From a checkpoint of a small image classifier: arch resnet.
Rows from block 2 of a small image classifier, named by matrix and row number. Rows with one number belong to one channel. Each number is 128 + 32 x the weight over its row's rms, rounded and kept within 0 to 255. All counts start at 0. Numbers have three digits each.
Before each channel's rows are labels from the 100 images, of 14976, where the channel reaches its highest value: "peak at" is the part of the image that holds the peak. Only what is clearly more common there than usual is listed. The data: pictures of board games with random positions, seen at a slant. In brackets: how many of the 100.
# convs0: first 3x3 conv, stride 2 (model.blocks.2.convs.0.weight, 96x48x3x3, each kernel summed), inputs 0-47
# convs1: second 3x3 conv (model.blocks.2.convs.1.weight, 96x96x3x3, transposed, each kernel summed), outputs 0-95

peak at: top right (34); top centre (27)
convs0.47:134086131130082094078081080088129086121046101097093121124135109079158116101101113088153098147105111169098107172116112097157145093117072099095108
convs1.47:117100107081114072133130096190091094158108137136134127110141128154143074119144125101098163144191135141071115076109150130098116113111124164169142144090132103107147131128129116137092147157173016061068129146056134128123093111146203176123101100106127114179084111079117123177116145117141082127

peak at: middle left (31)
convs0.84:045108163169130168140144172157134137093173150089132097132099139170137108146090107175106159098116061104156160111109068080167157129142128165144130
convs1.84:109118079119083127103156128128117153125112127142128114124055042160091082105119123054141108146158137154126114110125111102134148110089104108143083159120162162178144088158193094143162053077136179118084093163110077138124127136089163145115114062114116117088126133180187149115120153074131124069

peak at: middle left (45)
convs0.16:092120186182142162117146151160139162142147122046145105133101178149125104150097148122186165089108096110110151091056115112179096088151118121156116
convs1.16:095109094145154137141180074087115129085105141135118121108043073129154093129131132072114111193177150136184083123117146096143120129126107152158105161089141097175211110133163135134176104116132132165157150135094092128133086140151157162145143046155141128092104139148169139128118148095150128028

peak at: bottom centre (32)
convs0.26:166104197125106121116120164142130149083131108083133161128114152144205180105164086135141167095097120157168169152188145125140182156139174171128110
convs1.26:116145170140166139114111116069101135156106083161145153126073082148138110114160091089074137132078141096085179109064138094086103085114098105103072111130122135155150083146045135189137086069141138117098144090117090089114149170135158125062132111119104107103039091110116164114126129126117141110

peak at: bottom right (27)
convs0.42:044135109137130098144137148139093146110134136078117083166057170131113134165184144127121163098106051078122122111065130119130154119149173148118155
convs1.42:088117084106109121113105130129099114099166119126152116159053083146031153075153160109145095136123073129141118105083082109157146104075108137166136129194138171178153120080138115134156107131052112127106061186091111072117165137083136106132103111190163121122105104148147152110119163136143122085

peak at: bottom centre (33); bottom right (28)
convs0.59:204098163108148134108133119140108135081111073098109155162091064112140185126113125048123168087108127133098096122109117119165175126164077148109112
convs1.59:125097138152161110055074118111115180162094126190169150149081099143174136163129110148120127128109154138146174146081161118118105110123098134080119160135140129153192142127033119196147082157114099144142146101128105085116133169126138143065163129179089060132157132067103146154141153135129143062

peak at: top centre (27)
convs0.36:196148103176097132116108066093116079085057127126109122132105088115099059107105135116131092143110092142062065119113099109162134146112110143114138
convs1.36:143165134132088035107070165110026148151106148132117099117125097158140086064161135117068169054120124156070137122109165158108069133146109147097112130115138186086075142131129150147142137148116085116059110138075137117099160123093160158121098115126159091111080105116129133142100147116151116140

peak at: top left (38)
convs0.4:136100109144033111036107093054135130127095088106079123151144095098154139115114079137121100121113094143120127126147106122119129100058115129095141
convs1.4:161118128080104067167143127172126114148107167126125108097123129153139073133125107110131127120194142140059100128123140174133093157180130209153156118065145148070117124166159103128156097170122050112100121115138142112098103121112165178145087122122137113166093074136151147187066080092166096177

peak at: centre (38)
convs0.68:144177085135036100050095140069125148160118086159108117108124143095109160125158116117094082133144136100118115150146119127122165139040141129150130
convs1.68:120124153099104132107123072101137133151143123195114119066108114143127055098092078068068109145167123159134142172182114128128141118153093143110158171093105134084134142143172128158200120093083115166166157081088112184160080105128167160159161113118102125152085134125132134131067114101207099134

peak at: bottom centre (28)
convs0.85:136124134059103101150097140138116111117124091124091163137141092144141091082174104150106179156117100094159140033122118170098174076147141087121175
convs1.85:126098103068116140093088130167148069130151097075128159115113104092109105105108143106137121133095141096119180101111113122178162102105062066139149106109057077110119110123108132135110153133124116152059107179140149153158039091132167173106078157110143105213164117112134138131172100107070118123

peak at: top left (39)
convs0.33:147103151082110134041135156116107151162114111061095107079154131125120132137129113133124152136093073152204172126101132119088154080117117102073083
convs1.33:119138174095135142083094146155161082203097117114091176089125118166109088096079122124105150146144136101048153171063124161144157094079132157172139094150079130142111130096119102153109167192150086179145082092140161185131111151089191178142116106143134124146123121094156153156081152135101156110

peak at: middle right (28)
convs0.64:045074170163123133149147149150168146072164132077132088152045106177127119109132114135130144105095123120106135104134083104173173128129152159166121
convs1.64:133149074117129127127174132117099160125110124113114111106080026133113103104151100086138142133113126137138130137123137093110133120095114099114068158124141161171171102152167107136135020058135188130137131134123043123098116132095160121113117032110143120085101100155169141104118135064134114082

peak at: centre (32)
convs0.54:183120140187175109140104070130111044094098096169104117100173073125147134121108151095148126139142134146095054152159106107172127165109125149140150
convs1.54:114139103129119078055058117133098161145064113186158054131137123146142133060120136112081156080111125126080121073134148141083076140146123147149090110112155125098106139134109145145159158188131107076114163171046178180101137152142155184123109124097170155140151121117140080166153139153129124104

peak at: bottom left (32); bottom right (29)
convs0.2:090180173101141153152115118139100087194147134100129168125165148109141131087167142142134210108136150144158179141161110102114216152141105147090112
convs1.2:152129103129118136161139137163153118138191125096191114145128139167139105096119112157129132188166165066063183130082169094119122123111151160192154112150150111155079142103052169187123099108150134115081141172114107184156063083114161164120091148093115210150145104130138126132153143123098125162